A small class-conditioned image flow-matching model, trained from scratch: num experts 32.
Rows from expert 27 of block 3, named by matrix and row number. Rows with one number belong to one neuron. Each number is 200 + 40 x the weight over the matrix's rms, rounded and kept within 0 to 999. All counts start at 0.
# up: expert up (model.blocks.3.mlp.up, 32x192x384), inputs 0-127
# down: expert down (model.blocks.3.mlp.down, 32x384x192, transposed), outputs 0-127
up.147,229,210,199,233,213,207,189,191,179,216,107,208,229,205,256,219,193,223,204,200,204,163,196,211,113,178,197,221,228,201,256,224,216,185,144,230,292,157,196,200,142,162,243,167,67,248,199,229,190,218,162,211,209,253,204,194,280,260,228,193,248,242,170,139,83,239,201,165,169,215,270,177,222,190,233,245,226,229,182,224,231,169,192,154,260,236,236,169,249,251,221,154,148,199,267,206,242,240,273,168,186,233,222,274,216,179,216,227,187,202,154,258,261,175,221,207,223,217,107,230,143,175,248,258,142,208,262,160
up.148,240,176,224,257,212,165,237,201,154,231,195,241,125,200,168,187,164,114,187,151,210,183,187,129,295,93,201,233,161,150,196,217,140,235,170,146,206,245,145,160,170,194,205,169,264,146,197,119,234,259,171,218,162,186,182,159,150,228,175,193,223,214,155,217,166,226,167,236,202,207,200,193,163,226,212,249,269,179,151,181,199,249,162,201,166,150,160,192,179,181,96,187,132,229,158,243,211,151,240,141,162,181,192,207,223,235,204,130,214,127,195,165,171,236,208,188,167,185,260,257,172,264,253,117,224,128,288,171
up.149,221,158,128,181,127,200,221,209,254,201,237,212,247,182,261,178,190,248,240,209,210,196,191,192,203,203,281,181,126,153,172,272,206,246,223,188,177,190,97,242,221,151,215,235,218,222,185,190,153,184,138,126,278,186,218,210,146,126,209,132,206,278,175,190,223,169,217,187,208,221,183,250,130,228,254,211,174,166,194,197,158,263,198,164,226,214,197,240,196,200,240,229,175,166,218,211,257,168,224,173,233,119,174,207,117,196,200,231,208,282,242,203,148,216,101,179,203,221,140,241,166,151,241,170,259,157,149,311
up.150,267,231,208,206,197,184,223,184,249,192,165,221,202,171,266,193,241,211,234,155,114,167,168,196,139,260,201,242,144,225,182,228,203,205,129,147,241,207,150,212,236,113,161,134,143,154,169,207,175,161,193,203,249,208,233,198,154,216,164,189,213,229,219,232,267,222,239,195,190,195,258,213,196,203,206,137,136,149,198,241,119,178,210,167,107,170,183,230,150,163,228,201,155,237,224,191,122,164,207,229,170,184,187,198,153,301,165,173,199,204,224,201,214,153,193,182,232,203,105,230,153,199,136,250,201,78,142,220
up.151,186,201,209,240,210,203,296,234,152,231,199,208,254,197,202,265,174,251,186,208,229,157,199,225,108,124,224,182,176,141,242,207,243,217,191,171,128,203,159,270,266,159,146,153,266,209,220,196,219,173,158,190,137,221,165,232,225,144,217,148,233,182,193,112,277,208,189,160,173,215,222,159,140,239,214,151,225,232,197,210,202,220,180,184,215,165,263,249,205,192,122,159,211,171,130,166,117,173,189,181,287,153,148,162,161,133,185,193,186,211,188,168,183,229,206,242,212,134,206,269,231,233,169,231,257,188,265,217
up.152,140,169,170,244,209,214,272,163,179,259,134,210,243,220,333,151,269,264,215,193,191,178,214,205,168,175,197,225,248,152,246,142,226,216,163,180,190,247,224,239,149,217,187,173,237,234,218,182,278,227,251,235,203,180,211,276,220,155,209,195,177,202,177,176,153,178,204,143,216,266,192,165,221,210,264,190,184,159,231,194,197,146,148,240,118,210,125,229,144,186,119,267,221,210,265,162,256,150,214,191,180,161,138,196,274,164,203,175,198,181,232,237,217,250,208,220,169,181,195,217,190,188,202,255,237,199,158,196
up.153,252,224,309,182,191,180,272,243,200,273,169,174,134,313,117,169,201,195,132,235,161,147,130,245,211,163,219,275,230,177,249,153,234,159,182,261,213,199,148,243,173,214,217,167,267,324,146,209,154,242,247,241,202,198,249,179,203,226,166,226,175,200,202,283,114,195,218,278,186,236,251,172,219,232,248,243,284,222,233,258,188,187,130,160,205,189,214,186,246,305,150,170,202,181,202,133,235,203,190,263,209,153,210,250,264,169,182,174,177,229,161,144,203,229,232,240,192,207,196,260,160,224,262,154,170,176,197,214
up.154,186,147,176,233,313,203,241,229,239,173,185,189,169,211,199,188,209,187,247,231,187,199,184,159,200,186,195,227,222,166,145,194,163,132,172,190,157,126,229,189,215,194,149,212,238,209,203,217,225,142,252,202,153,182,272,165,140,189,201,237,221,191,229,224,170,246,217,185,245,202,251,158,177,149,222,150,233,285,216,92,278,107,152,204,135,194,180,191,185,195,170,191,203,172,216,168,176,127,244,240,178,159,196,152,287,173,173,157,224,195,181,171,133,192,196,201,174,121,100,168,231,165,242,135,202,195,141,217
up.155,160,205,146,207,227,190,218,216,258,171,218,187,192,147,210,177,191,168,226,129,222,181,251,162,193,211,167,268,225,198,205,130,225,228,167,284,189,189,195,223,199,211,253,166,239,126,224,177,227,242,134,279,186,190,303,247,211,211,189,234,170,212,176,199,138,208,249,201,219,186,127,157,256,211,191,278,149,152,174,191,147,235,273,201,162,141,170,182,200,210,179,213,201,285,249,183,185,218,212,241,126,237,145,137,150,163,208,124,139,149,185,230,231,155,239,140,183,148,160,216,163,157,167,198,173,225,166,181
up.156,146,221,184,221,206,132,171,229,217,149,144,207,153,189,138,259,171,178,201,243,152,222,224,130,225,158,235,195,213,170,291,180,223,255,207,193,235,230,248,141,212,181,205,195,200,185,196,233,143,145,242,263,206,169,196,213,184,187,170,218,144,134,201,201,132,128,195,201,188,222,317,196,151,118,219,285,166,237,302,155,158,145,200,201,230,225,208,217,215,198,221,212,213,206,150,258,180,188,246,167,193,186,247,161,208,209,139,200,200,189,258,217,191,214,251,240,102,174,215,228,153,173,228,220,164,192,289,178
up.157,201,144,183,210,167,206,221,173,136,137,214,218,154,227,237,155,145,144,165,197,247,207,259,280,156,200,304,193,258,147,246,187,215,189,224,159,185,194,236,191,169,179,256,178,161,201,210,218,176,261,249,189,187,172,215,117,177,214,286,256,220,227,235,260,203,212,165,225,262,236,208,202,188,227,242,212,227,213,220,212,231,150,209,238,171,185,200,253,165,172,228,232,138,174,209,127,191,203,106,211,171,201,201,183,257,218,220,133,248,134,119,239,259,197,169,180,229,201,193,183,239,162,161,260,177,150,210,205
up.158,157,220,163,193,217,221,228,165,182,176,177,235,143,198,218,133,170,248,149,184,165,250,253,189,205,253,103,226,153,250,224,178,305,291,203,162,161,204,203,182,235,301,214,185,258,194,176,246,220,211,158,226,239,173,218,211,167,154,179,223,151,257,283,208,222,206,194,211,163,266,223,174,214,249,152,149,215,212,188,259,195,174,165,193,213,245,175,171,255,220,212,228,205,146,168,173,231,266,222,230,291,186,237,150,191,175,215,219,248,190,227,184,204,197,244,183,240,205,216,190,202,213,172,168,185,219,272,191
up.159,235,184,205,274,200,224,175,210,164,192,138,211,195,214,176,212,260,178,156,230,216,159,279,182,206,155,237,192,186,162,158,212,141,300,185,264,203,203,174,208,163,184,210,166,255,241,194,218,230,165,227,180,182,198,235,240,118,237,215,155,230,129,172,211,199,188,200,238,187,223,297,198,204,133,169,239,158,169,181,257,272,213,201,250,290,160,247,213,200,221,209,195,216,230,135,178,264,179,166,182,256,255,219,178,171,237,176,183,161,135,184,232,223,214,185,193,270,208,207,242,232,226,232,220,195,236,229,155
up.160,169,236,171,199,240,172,225,214,228,193,240,128,230,163,194,125,227,207,178,119,151,239,190,167,201,182,184,183,182,212,218,189,185,220,176,191,140,256,239,213,151,174,220,211,258,224,281,214,245,220,272,210,205,226,155,161,181,192,199,205,172,179,215,121,196,170,283,167,187,164,127,210,144,111,189,163,191,209,193,163,151,190,239,231,149,132,140,211,161,211,218,195,217,188,124,174,156,251,119,239,159,211,210,124,161,244,117,147,213,201,198,178,233,188,292,191,235,199,192,218,216,220,168,179,248,207,237,261
up.161,230,219,195,212,161,242,196,172,188,173,216,212,189,153,160,206,191,129,210,236,220,189,237,187,209,239,191,182,151,170,181,224,228,209,149,226,155,242,253,177,229,172,237,251,172,195,147,205,146,302,155,153,206,197,255,218,198,254,202,219,273,232,224,169,234,189,232,154,316,237,238,212,230,203,189,221,232,210,172,229,160,189,249,159,202,167,177,194,250,177,210,289,212,215,120,222,159,147,144,179,158,256,220,222,182,272,195,210,125,255,220,241,235,151,190,221,95,160,143,210,235,249,240,198,193,239,235,148
up.162,221,195,148,182,221,100,217,175,200,153,163,203,118,273,166,228,267,186,178,224,195,180,198,190,266,220,148,194,235,202,188,143,259,160,186,149,169,224,239,284,176,206,188,260,188,176,264,171,162,219,157,173,218,130,245,212,272,260,261,216,170,250,216,227,193,168,227,163,216,162,199,186,194,153,177,178,261,228,180,216,229,137,293,160,238,195,213,255,182,247,128,256,256,172,245,249,203,172,156,138,191,188,210,242,183,160,222,130,174,161,231,172,199,174,219,216,237,182,212,168,251,230,237,171,205,248,192,245
up.163,136,201,148,157,167,230,213,149,222,232,147,288,256,106,203,213,173,181,240,158,227,257,200,170,158,215,153,181,223,158,243,149,179,237,182,232,146,241,221,247,219,150,182,176,204,285,143,184,169,155,187,220,187,147,167,315,136,220,222,192,214,169,197,151,212,187,202,271,200,260,163,197,207,169,225,174,190,232,166,208,236,247,279,210,215,186,121,206,186,213,193,225,186,248,169,263,204,104,180,198,253,306,77,257,226,221,289,262,230,230,180,172,228,176,193,200,247,154,262,231,125,188,295,152,243,230,170,213
up.164,190,155,212,155,161,227,201,182,143,99,220,193,157,197,175,167,190,169,159,219,248,218,201,266,179,223,197,152,166,193,175,306,229,247,152,176,226,218,190,170,294,266,220,225,246,227,198,186,214,136,224,169,289,205,232,169,214,171,198,241,176,169,199,266,147,235,206,223,151,180,276,199,194,190,198,214,167,192,159,139,214,241,162,232,141,203,238,198,191,207,184,248,223,203,173,210,117,192,228,178,216,157,178,176,214,166,190,242,176,171,144,140,226,133,125,157,239,285,197,165,187,231,201,149,179,238,188,156
up.165,220,177,223,252,163,170,188,161,141,280,190,231,225,267,280,200,213,218,222,246,188,252,184,200,206,180,190,192,198,188,222,215,242,115,179,187,218,193,145,231,203,188,183,197,190,207,272,215,214,220,211,248,208,122,173,194,237,152,210,203,228,162,182,226,114,211,196,118,211,165,241,152,167,248,199,242,274,212,170,209,234,165,198,284,136,288,239,215,255,234,236,299,261,176,289,295,117,240,182,186,230,222,281,244,257,205,245,207,175,181,285,208,163,208,178,265,183,180,233,191,258,212,274,249,238,235,218,197
up.166,205,198,226,188,188,167,207,228,193,209,157,240,216,124,243,236,227,186,252,183,223,176,191,163,227,208,223,234,152,143,215,295,182,260,242,181,192,173,177,276,204,208,174,201,213,127,173,189,266,185,152,217,205,193,186,184,208,191,227,233,210,257,212,173,213,144,179,212,212,212,254,262,276,244,280,238,181,164,157,234,211,210,211,185,156,153,173,127,135,177,185,217,192,187,217,230,174,244,207,198,235,232,226,216,240,288,205,230,178,229,196,126,215,185,208,190,230,248,186,176,264,193,170,245,206,244,203,190
up.167,199,216,248,171,221,185,207,209,226,265,203,111,206,222,236,272,224,172,226,208,191,154,190,166,219,219,187,154,219,150,231,191,221,204,171,138,206,200,235,209,236,222,241,263,224,132,154,161,174,149,206,186,138,152,115,168,207,195,162,214,268,244,176,153,126,200,169,206,82,164,224,189,187,111,166,148,179,171,213,136,162,228,163,228,162,205,242,155,214,155,263,180,238,211,179,198,187,162,112,172,204,252,216,170,254,149,148,194,159,164,188,241,174,203,214,189,97,182,190,183,166,178,219,262,246,180,235,190
up.168,160,239,173,248,200,194,213,207,271,158,205,208,193,205,244,211,156,316,244,236,179,203,314,174,231,282,193,268,166,137,223,229,259,193,103,197,158,178,136,244,116,164,205,221,233,247,144,242,188,122,217,149,200,121,278,242,159,174,148,199,176,246,194,156,211,195,196,244,212,181,191,178,158,220,169,218,202,213,177,201,177,186,261,192,203,229,172,207,176,192,235,229,279,199,173,222,243,153,153,168,181,193,160,228,146,211,298,187,217,105,186,310,182,219,238,173,256,172,216,168,236,238,229,208,176,340,235,161
up.169,305,242,212,200,297,226,206,256,177,170,173,191,148,263,95,233,140,225,177,177,200,197,197,211,171,209,229,226,254,200,122,162,282,153,162,132,228,158,242,139,197,255,213,192,150,181,247,227,236,222,203,217,188,179,183,190,238,265,180,164,193,126,252,285,206,186,196,244,181,215,151,158,180,230,200,133,262,200,209,154,207,239,169,213,224,204,291,168,126,195,247,219,215,196,257,165,227,176,223,203,228,226,229,208,155,201,146,226,229,228,226,224,184,251,150,224,190,256,210,246,191,247,224,202,203,209,198,103
up.170,260,252,216,199,263,224,200,263,153,154,205,148,239,139,152,174,222,157,230,224,263,205,252,205,214,264,256,158,170,229,256,133,173,168,191,162,245,244,212,171,183,190,231,255,153,200,169,260,143,162,138,264,162,231,206,182,136,70,182,201,173,181,202,209,198,198,131,100,204,152,138,268,173,198,197,224,194,224,242,234,246,202,179,212,265,149,236,211,164,229,155,180,176,187,275,312,276,221,235,289,267,296,225,202,189,179,223,292,186,232,193,208,219,212,178,232,284,214,209,171,289,226,206,178,185,181,198,128
up.171,181,204,158,225,187,231,186,154,198,210,157,200,237,213,219,157,191,186,236,185,249,186,229,225,275,219,183,159,254,153,249,212,219,273,159,206,163,211,276,122,209,163,214,216,173,156,246,193,201,151,134,192,234,314,247,216,116,236,242,207,203,147,213,231,142,139,190,283,230,204,171,209,252,248,284,104,191,230,210,103,240,258,245,176,219,174,181,137,200,235,171,226,231,160,158,160,183,138,176,186,141,244,224,315,131,306,199,96,163,170,206,210,221,233,176,180,211,209,199,208,198,165,227,270,179,193,218,140
up.172,176,196,185,245,197,221,254,170,92,220,184,266,210,230,268,202,195,235,208,159,210,142,167,210,199,121,199,120,215,233,203,172,207,212,217,271,134,248,206,233,254,173,212,231,226,192,238,223,138,96,135,158,239,261,256,196,243,254,192,237,171,195,230,241,188,172,202,295,196,171,200,182,149,248,201,265,218,246,216,202,254,168,183,116,190,148,159,254,293,169,189,237,223,211,183,188,215,171,234,276,221,250,123,250,196,237,160,216,179,179,181,174,185,248,303,121,269,199,163,311,243,195,215,127,176,236,201,188
up.173,129,221,292,137,176,162,147,235,146,142,242,201,195,171,196,194,173,233,248,284,184,142,242,240,178,175,228,214,213,226,247,216,163,248,156,248,205,183,185,201,168,227,196,125,241,215,151,225,189,205,141,177,176,233,155,188,176,142,145,200,217,203,133,220,230,221,220,244,252,176,205,201,174,203,201,227,185,166,137,181,147,169,165,205,210,206,246,257,221,198,256,186,167,174,140,207,192,199,204,197,160,267,239,85,171,308,221,134,189,260,120,217,217,224,267,243,229,180,223,199,183,250,124,145,229,188,158,207
down.147,195,264,132,220,199,244,236,185,157,272,163,236,165,191,205,220,168,223,213,166,205,229,192,210,256,201,178,171,183,235,163,160,198,161,249,293,294,238,213,159,205,176,192,205,202,228,215,227,174,294,142,171,268,113,195,159,273,219,170,276,224,143,210,162,212,222,158,170,178,196,189,148,173,193,214,238,287,236,227,200,190,137,180,173,205,170,221,193,157,174,180,221,119,176,197,217,206,275,211,201,246,184,196,178,242,196,256,213,184,233,267,181,156,170,200,252,134,167,223,155,204,271,227,164,270,146,170,211
down.148,213,218,242,281,210,176,183,208,212,222,153,169,102,284,169,259,163,105,148,199,233,198,159,196,183,220,206,174,202,243,213,209,201,163,207,187,184,208,224,116,225,125,170,216,204,164,225,219,232,224,193,191,175,239,183,204,214,170,187,130,200,162,249,258,190,180,180,292,213,248,205,172,175,200,196,178,244,136,244,137,201,220,229,232,240,233,192,141,250,289,197,215,117,231,183,226,277,194,207,197,225,197,305,232,171,182,205,233,205,265,229,206,251,194,268,278,253,165,165,249,246,197,291,230,183,138,198,78
down.149,241,258,168,182,235,213,159,127,157,158,223,187,148,186,238,100,202,245,247,259,206,221,156,204,201,205,155,247,239,174,219,263,205,235,198,257,192,190,257,210,276,202,229,166,160,149,287,161,278,168,179,182,251,278,158,219,225,232,236,272,151,224,173,101,140,145,228,215,222,202,109,143,145,232,210,205,224,201,136,239,210,265,170,171,201,259,214,195,169,164,196,228,268,205,181,233,187,284,185,236,224,195,149,163,99,198,220,200,202,203,188,152,197,173,224,265,163,179,145,153,210,211,172,200,227,169,142,290
down.150,168,189,215,200,207,242,239,219,291,202,160,269,182,235,231,197,202,166,195,207,241,215,171,226,233,253,234,246,209,174,165,201,205,240,245,226,209,172,218,175,228,161,222,147,186,246,217,215,248,197,225,153,263,237,214,153,207,194,239,285,291,225,188,165,249,189,203,190,197,175,154,238,209,193,192,202,198,172,148,237,164,187,232,222,209,180,221,235,220,290,185,260,132,246,167,204,188,213,183,194,196,196,242,192,236,157,221,206,218,151,117,185,151,172,224,230,203,213,257,233,226,229,222,223,180,225,89,232
down.151,213,154,219,215,166,185,177,163,192,168,199,174,247,126,296,250,237,206,171,187,103,250,229,159,211,270,216,301,225,212,223,146,173,258,203,255,170,200,174,193,144,212,233,158,235,265,174,85,190,304,172,172,196,254,131,168,218,218,228,228,215,180,192,234,173,181,213,173,171,186,145,204,232,168,215,250,167,234,209,173,189,157,214,145,214,190,118,178,198,215,210,171,153,219,175,181,257,146,233,246,275,245,164,178,112,231,242,183,206,222,183,235,208,238,178,130,246,197,154,199,218,230,230,174,185,211,205,237
down.152,203,282,206,140,204,218,228,248,175,277,285,202,159,154,212,240,151,166,232,176,205,147,240,169,208,232,187,208,229,145,222,206,172,151,224,123,146,106,248,300,201,205,202,176,195,200,165,234,181,171,282,246,198,258,239,155,186,243,159,205,159,255,252,185,148,254,178,235,247,199,147,170,214,244,212,158,187,201,251,225,214,238,216,244,210,227,274,224,176,250,167,218,232,230,181,174,239,238,241,148,165,195,162,175,181,247,204,175,160,201,162,201,282,198,249,196,145,210,221,222,207,198,254,188,142,143,167,163
down.153,170,183,197,172,214,197,172,325,133,228,264,200,171,207,189,239,141,215,154,199,207,200,191,160,193,148,221,201,208,153,203,265,192,140,202,262,165,216,232,297,228,205,284,229,132,222,266,254,152,256,233,236,151,278,261,132,223,208,181,164,175,191,163,279,224,187,141,136,249,136,202,178,240,248,199,240,140,196,166,235,214,226,248,231,185,207,184,192,159,226,148,155,175,175,212,127,246,215,140,189,238,248,185,255,187,155,205,195,207,150,148,115,205,176,197,250,251,201,200,178,250,143,171,194,182,194,175,177
down.154,224,197,203,217,229,197,175,186,210,259,198,153,63,181,196,140,284,207,144,164,264,176,256,209,185,192,218,213,217,198,211,194,165,261,257,145,179,119,265,200,229,204,192,170,237,166,221,206,155,216,225,211,214,177,218,194,181,185,149,147,138,122,268,158,218,188,129,185,146,207,236,161,283,229,167,177,213,170,267,188,170,209,211,230,194,146,173,161,197,152,188,191,312,168,132,183,231,170,209,234,177,189,252,210,223,222,233,197,200,155,173,196,195,225,190,226,214,217,210,238,213,254,180,216,179,231,240,228
down.155,255,211,223,227,157,192,183,177,215,248,272,169,265,211,194,154,153,200,217,195,203,207,267,178,231,228,149,209,278,145,219,180,186,178,129,123,183,228,177,203,165,230,196,179,202,200,213,220,244,201,191,250,228,208,176,210,284,206,190,230,173,230,226,224,227,123,219,216,223,131,147,208,179,165,155,218,129,218,241,173,205,258,163,172,195,186,165,143,199,219,247,240,194,179,220,258,192,210,226,288,146,217,169,164,165,160,143,135,214,144,175,218,191,177,245,126,207,173,90,177,296,191,190,168,247,249,254,117
down.156,127,243,194,192,185,182,261,188,242,253,225,270,227,222,201,160,219,277,226,232,209,136,241,213,171,191,181,184,169,190,191,169,256,183,159,183,222,218,229,233,192,223,125,245,166,174,196,245,144,193,200,150,126,225,129,204,220,239,252,187,250,181,197,181,107,170,211,183,236,224,193,160,214,179,223,224,219,202,254,182,143,227,194,170,196,129,200,244,143,249,181,230,182,168,194,242,194,215,200,225,193,171,176,235,211,317,150,131,201,211,216,269,219,181,195,203,158,167,183,229,229,206,230,237,162,204,195,252
down.157,219,166,169,163,236,214,247,173,223,225,182,189,217,209,213,231,234,206,213,153,123,252,204,179,207,240,166,189,137,216,217,184,206,200,215,231,177,205,221,192,175,260,181,277,243,249,179,259,154,257,183,196,144,234,257,249,145,201,135,167,211,205,197,238,303,194,161,230,159,217,119,173,190,174,147,210,200,146,173,248,196,169,262,231,197,229,165,120,206,215,218,275,182,229,245,234,216,245,181,203,217,126,164,246,165,178,266,220,165,293,242,180,136,216,175,188,183,186,171,234,254,242,155,182,237,256,216,208
down.158,241,228,163,192,178,262,150,182,213,276,233,248,138,155,133,182,184,248,231,270,197,192,142,234,153,204,262,131,222,235,263,172,196,263,224,211,224,269,211,234,214,136,271,215,188,189,282,184,204,177,224,220,191,199,194,202,179,127,144,185,198,220,239,204,224,194,231,158,275,183,195,236,272,157,230,174,226,223,187,187,158,228,164,293,170,172,158,169,206,142,225,256,272,281,162,235,220,151,183,98,196,249,223,155,184,139,170,143,165,153,253,171,226,197,186,228,248,155,200,161,217,129,177,200,264,143,175,197
down.159,103,190,163,141,202,138,240,166,222,267,206,250,193,191,212,140,230,209,210,190,178,227,177,154,219,201,235,227,159,184,289,151,229,201,234,268,178,266,231,236,240,196,225,153,163,216,202,217,195,145,233,198,216,95,155,188,322,182,196,182,168,186,228,214,249,207,200,177,205,193,180,164,219,228,223,160,181,220,192,202,201,164,168,242,208,131,184,247,137,233,174,278,230,272,207,154,153,169,179,143,194,130,208,272,170,216,196,200,208,241,224,211,180,205,256,154,191,191,203,115,198,229,232,170,135,155,182,137
down.160,234,278,277,212,154,117,228,211,226,223,195,195,227,213,155,234,229,199,209,263,205,274,233,93,188,190,229,189,201,205,254,221,182,236,215,151,188,173,186,209,239,220,221,277,198,182,135,146,155,197,137,234,185,153,151,161,209,165,205,221,159,205,255,184,160,223,128,259,154,173,137,229,174,174,222,146,174,296,185,160,168,203,202,236,203,244,260,150,166,207,236,155,216,209,203,237,222,212,187,182,271,155,196,174,204,262,151,200,214,229,223,122,168,219,234,176,218,249,180,217,236,135,238,174,241,214,199,202
down.161,207,274,132,196,174,223,192,157,207,226,189,138,209,256,259,202,198,203,182,231,208,186,214,271,184,230,158,158,174,227,122,137,191,182,192,194,220,253,258,211,228,231,193,250,167,152,217,166,191,208,182,291,248,199,172,216,237,201,227,187,221,210,253,243,257,87,223,246,155,214,223,173,156,181,176,231,190,165,124,166,195,182,270,181,225,210,157,196,117,262,159,224,219,215,191,209,104,208,201,215,184,223,197,187,238,222,252,239,177,198,280,250,206,242,128,202,205,160,212,142,171,225,217,233,145,175,164,213
down.162,241,179,210,230,204,190,265,179,224,186,162,204,223,129,190,246,207,144,182,136,135,184,69,178,213,171,161,220,202,227,156,254,160,194,164,191,248,268,158,122,187,228,164,216,124,172,203,185,241,167,217,285,226,180,197,208,184,105,192,210,224,254,221,168,189,241,157,220,190,180,184,145,187,277,144,155,137,190,185,289,168,134,178,225,128,194,268,231,196,197,127,212,184,143,228,211,257,152,182,222,153,218,154,170,178,199,168,206,204,167,201,253,224,245,246,197,278,171,232,180,139,180,187,198,242,170,182,211
down.163,186,120,205,204,217,163,172,243,253,187,200,207,194,285,226,280,204,159,233,188,245,226,186,203,201,238,252,178,256,206,229,174,222,182,111,254,233,139,177,221,256,126,206,140,235,231,231,242,238,174,206,159,166,188,181,202,171,214,227,194,265,132,138,184,248,226,137,255,169,222,237,142,164,156,170,190,231,195,172,126,184,277,163,234,257,152,139,186,174,207,210,140,160,232,218,243,231,199,250,209,159,140,155,189,162,229,199,221,205,174,261,209,202,191,177,215,217,165,188,142,206,156,240,202,218,188,225,258
down.164,226,154,218,141,229,242,216,227,208,270,220,214,259,142,196,200,196,186,147,220,217,198,211,237,187,180,271,193,178,183,229,243,260,239,244,181,187,233,135,200,242,194,241,221,228,182,280,239,208,199,246,194,117,132,230,185,223,144,149,241,218,183,205,160,133,220,235,225,179,162,263,182,177,225,291,190,203,167,136,190,174,193,180,207,175,129,214,167,136,272,247,193,197,151,182,178,235,253,213,197,176,230,178,120,145,250,250,211,309,168,210,166,228,250,214,200,258,244,181,231,144,207,243,219,250,221,176,239
down.165,157,174,213,191,261,113,176,190,277,155,194,197,204,143,165,217,222,200,211,113,240,161,148,256,199,198,264,256,191,156,208,175,206,160,196,264,236,202,144,185,206,215,192,263,222,183,132,183,226,233,262,195,169,201,239,202,200,197,235,161,220,221,217,168,208,160,176,190,162,131,200,201,222,156,174,187,208,177,173,189,215,236,173,193,209,245,208,225,231,165,189,245,180,218,224,272,200,209,204,281,217,225,152,214,230,145,225,145,208,235,211,156,196,143,216,229,170,233,141,189,201,179,245,225,146,181,211,190
down.166,198,232,154,189,179,230,193,282,152,197,198,173,179,202,213,175,196,195,205,287,194,169,174,270,229,215,213,205,234,257,238,152,207,268,189,202,231,141,140,220,270,226,181,126,248,160,135,172,198,179,253,219,178,197,212,217,169,231,172,198,266,218,207,138,212,218,180,214,209,171,237,252,135,183,162,268,221,256,195,203,174,188,319,182,227,288,240,212,226,170,186,214,192,142,228,236,170,164,166,237,222,236,141,181,149,246,166,191,177,224,204,248,168,255,167,168,167,219,256,207,200,211,231,278,242,218,153,242
down.167,152,148,224,212,201,212,152,265,102,236,253,273,162,338,184,217,176,217,224,156,165,165,187,137,136,244,197,260,170,220,196,182,224,171,217,173,216,233,186,177,202,221,148,243,195,168,189,201,169,164,156,186,214,267,179,253,229,215,228,162,212,228,139,207,167,208,139,251,134,258,218,180,279,145,189,171,153,157,195,257,234,239,214,230,186,221,158,228,229,147,160,166,233,156,185,208,292,228,277,234,147,254,172,149,180,150,168,185,189,190,141,202,270,223,257,240,162,168,172,186,140,295,159,237,263,192,213,239
down.168,254,259,210,260,163,238,244,214,149,192,211,211,253,192,241,243,210,190,220,184,218,211,200,264,220,256,195,152,210,181,113,237,190,221,231,206,208,216,236,212,199,155,254,253,200,183,172,234,216,183,302,188,158,241,232,218,180,177,190,201,232,128,169,153,168,180,254,206,197,214,171,253,227,199,206,135,217,192,144,197,161,111,216,151,205,236,135,217,197,155,213,187,225,176,198,181,141,260,150,208,172,148,218,149,211,140,250,196,227,193,184,222,142,216,170,191,210,213,199,153,231,211,257,199,249,199,209,248
down.169,243,210,130,270,238,184,195,207,153,224,198,244,272,154,202,202,140,228,185,182,234,146,229,218,223,214,199,221,179,200,182,166,197,194,172,235,145,205,216,118,265,220,140,168,93,219,260,164,263,163,199,160,233,215,231,175,203,192,203,188,229,173,169,214,177,191,230,211,144,209,182,144,234,255,197,215,156,152,260,191,189,207,202,191,202,254,172,126,167,218,233,217,176,176,185,159,140,270,196,223,170,137,152,219,156,218,224,120,317,199,230,197,171,161,237,200,154,210,191,182,186,221,154,198,243,181,202,281
down.170,234,138,169,255,188,203,227,195,249,186,163,249,220,228,219,237,165,178,217,227,208,225,144,186,215,151,159,206,184,186,171,202,176,276,278,199,150,170,232,201,218,112,179,224,197,167,155,218,230,242,219,129,165,189,253,154,163,176,263,270,189,218,178,163,243,145,217,205,263,234,213,242,227,256,299,185,231,126,261,197,210,195,191,186,198,183,186,231,197,215,265,188,268,196,205,167,253,218,194,188,152,236,214,176,182,186,217,213,170,194,213,214,129,193,239,191,252,197,169,210,227,97,222,167,180,164,224,249
down.171,209,172,195,171,204,187,168,235,206,151,168,248,222,112,233,216,194,168,168,149,163,218,168,206,222,224,119,255,148,125,201,154,196,184,217,184,149,194,232,181,149,203,254,141,131,177,184,251,161,122,125,155,128,261,146,167,170,222,57,168,135,193,165,192,155,182,223,238,209,178,175,199,170,200,180,300,250,247,240,228,179,186,194,253,247,159,227,229,147,151,187,228,221,190,213,216,171,312,183,175,199,189,170,169,200,213,246,195,203,270,174,213,200,184,234,143,191,290,256,180,194,196,160,160,241,198,293,257
down.172,190,235,197,250,155,162,218,161,188,213,216,234,262,258,234,163,159,230,224,209,226,235,181,196,188,181,274,138,188,142,202,213,178,207,226,164,188,142,252,172,225,156,209,219,242,299,234,131,122,196,161,244,217,199,186,167,185,133,265,214,247,176,207,229,218,178,189,181,153,171,231,189,156,262,200,105,224,225,144,124,206,186,220,197,219,245,164,188,143,157,220,186,137,176,243,101,157,254,214,194,231,187,189,153,194,230,239,240,144,176,203,270,267,190,231,205,163,195,226,207,221,134,182,260,209,230,176,162
down.173,129,171,214,177,158,225,162,194,171,183,180,274,220,202,279,232,269,181,217,277,186,175,235,227,188,61,140,202,199,278,160,206,180,160,162,178,149,176,239,157,227,237,228,175,156,193,264,189,207,199,221,148,272,249,189,247,145,163,270,141,232,230,214,197,145,190,179,179,201,205,187,199,241,172,158,169,196,179,188,255,213,186,187,179,208,270,257,220,231,133,214,173,180,174,137,297,196,206,167,254,97,216,270,204,261,238,211,165,187,251,223,259,173,221,162,169,167,252,188,251,170,124,198,195,225,181,129,199